Weights of a small masked image model.
Training: soap at rate 0.0016, 18000 steps, batches of 256.
Rows from block 8, named by matrix and row number. Each number is 128 + 24 x the weight over its row's rms, rounded and kept within 0 to 255. All counts start at 0. Numbers have three digits each. After the name is the row's rms in percent of the matrix's.
# c3: 3x3 conv (model.blocks.8.c3.weight, 176x176x3x3), inputs 42-55, a 3x3 kernel for each
c3.105 101:147157130137125117135171117148119129115132123109154130108141131173169133135113143109135138095151137113105125149138133156132136140164116084111134117142135133109127115123126122072134168139186133111134089155169153133098132088111152116209161167102108119090141143104117100098112130102099116107086151122123126127134125137106137123111132115116133108126181126121128129123138133153152131
c3.106 112:097164117113113167115144232166107175124137153124140132120143122095120112098133117148125124128158111127072163148137131111139137112114143115131125089134159143142190145105094143144120127118110115125145096110096112114137126128109095074113157132119116151105111116142110115170159145135184115096115151104110052131111134143098111125157139117133122137128102121129155137129101114106154067
c3.107 077:132118112157136090108093159159124101110124106120108095128109133140115119161140144148167168109123119125124128112105096094130131098090131124157144099138132107132150118099154124132105142093135138140145121148121130146123128112130154149126125135147156122113118136151131126105125121109127132116121053093148133129158117177148165144134170107083118118135141155130151134148121111141139131
c3.108 100:127110180112150106139134133105117120104107122144142175131124092174109104105138123123084079140203139122112098116111113103133147128136145149145088147159112144136129107080171095159103140137169136167110127116115143122142148111169138113151153146077129147132136147158155114142134157116142118135105160125139079107152134095127153121118092117139141129138165143136151135141149181132161138
c3.109 105:145131134136147096118158118145189125110119114105150132123157161135113143114114125128117080153138143115160172130105140137141149116128114094137133128116147118061149166074145140089140109131089148123179134127085140189112127116137118103153159175131137139112136118110147098118118128145143094119080146142166145116142109171182097120129100118117118131134169112119133129136118122121142180
c3.110 089:111096092167108111174143131149101172148108158168140127135123098148081123151122073121106109093104143144155133113141129136151147120140156158139117138140102092178123151104132143118182149124110128111129127107137156144087133099115112133167145177099111137130103131167157142140136099130107164117131123146107119141120130132122143104116135098132122139105113106108122134154122155088110139
c3.111 126:131163155150135084126118179135148120121126138116093141144133139127117122135120130150158139140165134113092146138131118129124138125135128126116098111150078155147108108126125132117150109136171114133179093144104111095107149156106096114161117086099138108141143173162183139133161138140108137141112146078118137139131117125121128139092123119114141120114133093132136112154106134135143122
c3.112 123:150205138124140129105170147129116138110119110122145136129124125099113036122147120123145172114147172143149137146122137111128126137118102146130088163129080154130119138132134124194073124144140145158105115166109094130110115157123117097077119142111136126117137126118160167156150130089148131164092151077140121097128139150117128127132116114136129116125142110139152136126149154134134164
c3.113 118:137138138123123124140159122141112113131146119125122131130116101135084196142128139120128132154164153097115163125129127092136115139144119097136164131141126116106103118127101136170110135123166139158154163110121105154151163166122158132042102115131111136125136129109118108192101123166134166180112140141128136117110134145157157134140129133119113145134125129092127148149135086149146089
c3.114 107:110162148136109143132132102130144130112099117133124114147088152135100120136130131120124129108128147123135067122129119131130096127125126112100192141123111157153120106124079131083113117107112120167125121145164127211180087137157120144101165107143078065136107105095147133131114124161146144050152148133070135156124106129105133116112093137141126135120137146107151128149143128108124130
c3.115 116:113153136176103111115058116155114133143123138159144160137118154134121128130142145162154138163108106170003087134144123126139130150127137135142117130122126151224118116161139123138006159111181108105177110119170157043119132160159102128041088000146190130171154114148158128128135130109121126158101180061170110102130138111148143114150125114129134122130113085117126135137106113129170150
c3.116 100:137140097152166138094150129112142165131129165118130125142164113121120148168135151131110155180059115141120148140140126128138127142128111129145092154159114145138153098131139118140149110145120125159133107127164111156131122175107128094074087114149105142094123106171115147075116148139121143143095142139136127135129139136129159117114130101109146116150129130129116124106073088160121149
c3.117 112:140174147193114132150086107121128132134123129114163150154070131126094130086097149109148139151087140110139124140150120119125123127152145096141105158135144115139131155154156114156117140129120111089167094149128111127133117128138136146137135135110115122111166138168122187106136097155112144124112124160120119120098136143133117126109119137128131151130124149159122105140151163126140131
c3.118 125:114150103045129127124152187144107132116135141140141104143120128132131087148189162148145152112110171160057116153121141140121122131128133137111167125133191173111161133085164124099136130107181123132152107181155125078115125163144147128166093063108120128108131118149165147114141115129131126111161053091129128132153108144127115138140122139135130115123088103119136098139146151166163137
c3.119 102:093116134111107107064068136152122128128131114147111167157132096110119094147160115132142138152147096129157136101114127114139149110115130109129139119149112138118148127128139119122106122105136131111113128122128129147096138146172103151171119116113101109092156141124124107102143119147129156125179118111127122136123128125146126102139119095150120114135149133153133143145091121131125116
c3.120 111:115124187144103178138126136136125161105122150127110137114161141112116140106118156133138166147132140124127147107118112115133126110161131140115102126106116132156125111146124095134091127094093112079113100151149121115159144108157110169159139128074132077118115110121149123167086151152132083181095142103105110151094153125146146136148114139118135141116110116126027116126110118133159140
c3.121 118:152136079140086100119128098146128140142134114116149145135126124154077119106083129101111161121165120094119119146101115121143107092148114133116134102162117130127131117131121134182163076184128107148140114124171083143093163110146107157147148067179082153150134135146156157119136118150110201123178072106100120104115124121120157122125133132112138124106134100097133159132134188179190132
c3.122 115:112067139126116129145101104112124124133127128118139116130123124117117131122119155110128122140085134133132120148120137135130132131126106120151112177126093148157138130109109141157165125121115158128139122064149121122115124138135103107161137148143156142108111120167105140143140093105165145107176172191131117149126125141148122139139143139121131083124147166118143131136144146099089135
c3.123 111:061119188134167158111162097098136147122131133130112102149127127137122098136113126091118111129137194103072177122115145124134113119143139124130205116134199114128153166108139141127078102109121147142145160162162135116141127095131111161084127077100112090088128081133143146190119161139150151120113082106069102076125111117103159112128128133146137129152136114142140130148113135121127113
c3.124 094:165092146124149067156123180137110062144139136150138123130128131119134131108121115132124122143137197130101103132152149110125120122128132151158164133123113128126133104169149146139134162103113144144124128168088125152150128103132157112151101115149125115122125130097138148135140160163096115157123091141120131111142118123191159130090100111114149107069114160168137128111134142159110136
c3.125 108:118125105088165152105146128133099116128114138116120136149137145071127114145118127132103148124103158129095150119132142140118144135137134136122079137108119156172086136111122152117135145154088104162131161089156149124126175134138115113120116183122145135124159166088167122129163142104098119121150103122128114135104128148142140136131126126136129128149113134123127142137114139143152132
c3.126 105:113129143103144084134128111134101069120168117148163102128092141142121168129148145150163154129131109093111146094103122101139138115110139093126157088107150121126113108131119109144138113113100148113136091162098111103108142145171152094135108100150119114118132149199157172116112119110107108076128108139113128144103137119137141112126119070135125158078121100119106141137154087097136138
c3.127 079:138111088118108104076103101124112207163113119108124152127121131135150117146127148096107147107115125133121141161151139118134139218176127079147081136147147123107165127157122128127132101126128109133112148132159116144107098129129092124128135148119117131135157148111119145124120111140113133149145128115110138146128132139092140117084126111120113126109124120122134127126125128131140151
c3.128 082:130171111131154113176134143139123133080129171141136094175113127129134127129127118159163138130133129123146158119111103098105089099117116123159103127133118123112141123143103135105126158102119140072176115126106126136109122145151130153117135147122133136135143134104105109154118139146136127154191101145134129122097110154151097133138090127102128139143164164125155146122153086112129134
c3.129 085:157133124118125149114123112156114120141139130135126094155145137086106132150145140142135141124130168125116106101127117149124113107130144113142001119125103125151000138134108132126092105141114126164216175127099111144160125120118126129182121136121144089110109102185128147146114119105157113138090109173176163136089096122190141152124120067131135194113134081122116119130121139107142104
c3.130 069:141080094053155118147084104116147110118133146142124133136126151099136156129122149105155132080113137094092143164134146136122166145128119114130054150115071143153068148147134100119165152155174109105105152148099120106158162157130107142153141141122121116116095112135113147144151141119183145102132143116143114147133129112129143126139147152124137160114125072127130134138129122110147124
c3.131 079:148083122121086110198115115141130147092111109168137112133097103136143127131122095104117123109127117154186148145132139074134126095091091143142127124134109178121114128161108119174152159143150109112098163137107109119112125141108124137122123101164135112097117120136091111103144156116153129141112117160118131150128111123117127115152147136102134120178167173127092128126132129131122150
c3.132 092:157158086137115133104136130100096109143117142115115076103157134119116096155134116140140185099128109111098157111109139134133128107115125133140099119100139170098111127095148141105129151114094114154164132120121120114161179138145128140101135118132137147158119170121142136144181133144140150103096061116160095064142099144183137148114151090114144197094166072146129137143136154148119156
c3.133 070:147161132137123096144116133101096104133123169150099083057137114157114109130144124125127164103117110133128137133125150107129123129120154144149127131148133137159157133132122130119134105109126102102068126104217124124137108135125149132110153118120115102084132128124142113118156092149147122082170136133124134099165123122057122127141102175140128092156146210136124117140134107130113112
c3.134 097:143132083100120071190113143132154110096147120093139097125146136128109148135133156120105140153156152100135143138127134112116114128103115158104048109149060155090039129131083122144120125134146139115132118155130137157131109094112119123155156124124105120100146136062148090070106117129122125152146144110097135190106113120116139146098092111167129174099128116111148158120142151150132158
c3.135 104:121143153161110092173124105151149131146135121104123150134106116099132092110108126138146151126091155097112127136102137143120144132123139147178147110098143134181119136194109140196096125077160128117124155143135130106128138159112110184123119093132107131130116121155141175142169144161166147083124239081162129160130129125149101158156130142146137174120118078092126102143135152126146162
c3.136 105:108130174150159160070091136138111101131134162112100123102147127103147143165133116147117127136141083116085109123122135120106138119128144139161153128109094129142098102183123126201186102104131153112091081200137149170141133116137160155139109124111114085115106147154134138082142142112170130105135131128130146130111130134128139139143119126126120112132134104119137139130141110148108124
c3.137 086:112125130110166107116097078062141222110130166138122249163127129105145131162114142132142107149129136155135159131120112146115140195167181161141105131108137133088113139121120113146138165093126176117108144134108116126094170118104127121117127120111115121121124149134090134119126142093163122157117105144169127118118121129128136096107150118107148126114150123124124143129131122147116106
c3.138 101:108059081186138127165121098129123105109122200123112107133142120144103139174193145157096132144089130168103147119137130146138126136142152144090121170123157136169131137078157139150162121134099149170136138093170141136150117165136115130045137143152165105167171125147135152161176140108128148105133155110138141141124141098163117139159153129142151137136104102132166161128124146104149163
c3.139 105:108127125153161080151119123104116116098128122078148163104125157160102084127131108083067134161127099081152187141143134136145129127150127099133112137145103129133133141114083124120255137101130126122160103124104151165064117112122163134099128092159147134120132130118125106134137157110083109116092092117095097097106128116125078102137145136126120111143154118119134149129122160128174152
c3.140 088:137097167129146132162156178090088149131126109109151113139125132090126112159105108108107108171148132083079083103101101140138131087113121093140098149133147126135108091088124135153150132122118134122138136119071172140083143112120112109125119129153158147144135109104136092131154145114180121145122120142127127150149099163143120114111141104136132161112158083106137135102112116137104120
c3.141 121:161155119255173143130132169153084170132117151130131111123111139128098137168100116129164144079090124134193135159122126139123143130118121083147120114114147150133113158112136116215111161102137118103158154125113137164158088140119132142121134131088155139114162151161162126089145130104129118079107207084144115136112132125154116126094133123090128128118132124155138150174147162130089143
c3.142 106:150183084191119129153139123135111105137115107123139102143098132193120109126118178129140143157142148070138147137136131107108120107130157147105134120132124144130113137133117150072126103105138119106150111101162120137108125133149111153080136091142112117168121144143136147098119118147166082018148159079132108112168125125171135138101123133103143151112111101106162126099123150127132122
c3.143 080:148120111119153084141125098135134071159134097112137081137148145160129101117137152141146155088111123143120130196125124148132137160155166135143105110139177122121161116122113097111109136109142106108115139127100104161134136147127148130112113115137123125100131137149124136143138115141138106122147160110120137158103154154116150112129120142143132149117158139131130128123140122117115141
c3.144 098:131134168105171075148085168122147140193167102150147124150092120132130119127114125152130128120118078130146171153149155132140131139105156127110138105171108121075183118116140112168132135116151146100136129104116149167072144142116145109119142133140113122105134102132115183112147128110151138117142143172136141119134127117154132130133142138133124110141094119126135126114132095107141128
c3.145 101:166183155127144124112202136137096143145113123128117127150128122135136096151131159134126129129144150100099105120125104120130137131169124133128065137137060132139103111150147108152125109175151146132108131184117136082148101139114118105112165084142137160129163148080105124114137114126120084120140104113111121143104122133151097142116121155122136129130158119157144127138138131135150143
c3.146 124:093093132126126138112141172129116142121141116136126128174121118118109099136086112133130103123122107130075107110100137111133130114153146111117187124092225128126202125135113140086139138126144154159169088119095133114092134142124151112137164101130169142179136099087115168160102127151130117126122172119167093112187107126187119127135144133111096131077154108133079125108128088127097086
c3.147 124:126160106128104127122095170148130121139127122130118112122119128132149101125110086126111122149132135099092148105120135117128153115143158124121082094137094159149105128141127115102168111142133113135162109129153099119139140142151148162087136148086122081159110098138180115169127166102165092082110089139141126104157135110155141110144120127108131105133108112111077175076103084154111125
c3.148 082:154128122151123090166096146121155172106109130136179203143159106120174138119089162135089149168134125099135145109111132122143134155137137128099106171133117124114203138142129142148101113131137153126154140116099120125138112166111113127143090135120116085117146114109129125158142125097134147151154200128102122133129115124151174106092131088140112127113136126160107113117113112127132115
c3.149 086:128124154142157118119123141143132081114118145125131111118100124131138148146132130139146107099170147137120132069136144103176115087114144102155089157123103147132087138093092107135131181121083138150118141109136101106156150109133139135111132110111111140132123153115137130113133102135140142100110109138142145152161113170148144141138175110156157155142167148144133139131112128120127124
c3.150 112:101116115146131129149155149114142111123125126127112151147161087112139187110076143099128142141115091121146089154124129119125124136128168103146115165126116123149110088133140096161141154126143118115130121146148124103171128142087092118146090103103136146105135115137081176162131083091140081165166117051167129122120112123162160141125119105135113141136149100130145129105128150125095137
c3.151 120:120179120151125131144080160121103110141113135147106119155124158087131137148112152152138140170121162149112110131121122143122119130118124100130118130149139135122099138131109135127100118145147135127076148173139178120156129109133148126154161139109157119115165099114140172120123104113121143085087130068140133114137143137126135153125137112140131133109136094136136071134157111142127129
c3.152 088:096146080053170095150121099122118153137132146153159154110097122127153131120153099172149163143105104125145177115111139115150120113130128126144098103202095123114128139123115103149120162120127111104106133119127136119135118114144108149141129087133127143082162138129107131145134144113113144141173100170135124168096108125110093118123119139135111104167180143098137123121135130118132138
c3.153 095:133085174101119106131095177145109133105152087115128111135127153112146141130148103136155087125124164105125087128145130175121132102100126104125099121153082100078157104130179128150147136088141107109136145138127116132118121116120126131153140109164130123137143135149102111146111153143138100149111128190130117158103144148169113134091108108141124153110173148135101132128115132129100104
c3.154 088:106172142144162116255116101132122093162115149105144161172148125109122137138082141120126067133147103133146150128125126155121141135121145180170104150142140113102158123163166121125152076125092166147116130152117148166101156065147103101123109138107097107129088138156132157153147137108135136162127144134179113140130123160169129142144176133123159174107165164116136146088118112120131127
c3.155 094:097125102114155127076139145143132123108123130130130143151150134102125144136135142100146131145112130105150090107124123135121116100127116098172134112113184138121116130104140120149153126174128138131190102154082119150122087156109132082124142107131155167111128147129120105109114097133149064130128115137164115138072149109166121150164103095130128177137132067117143127121127145127134123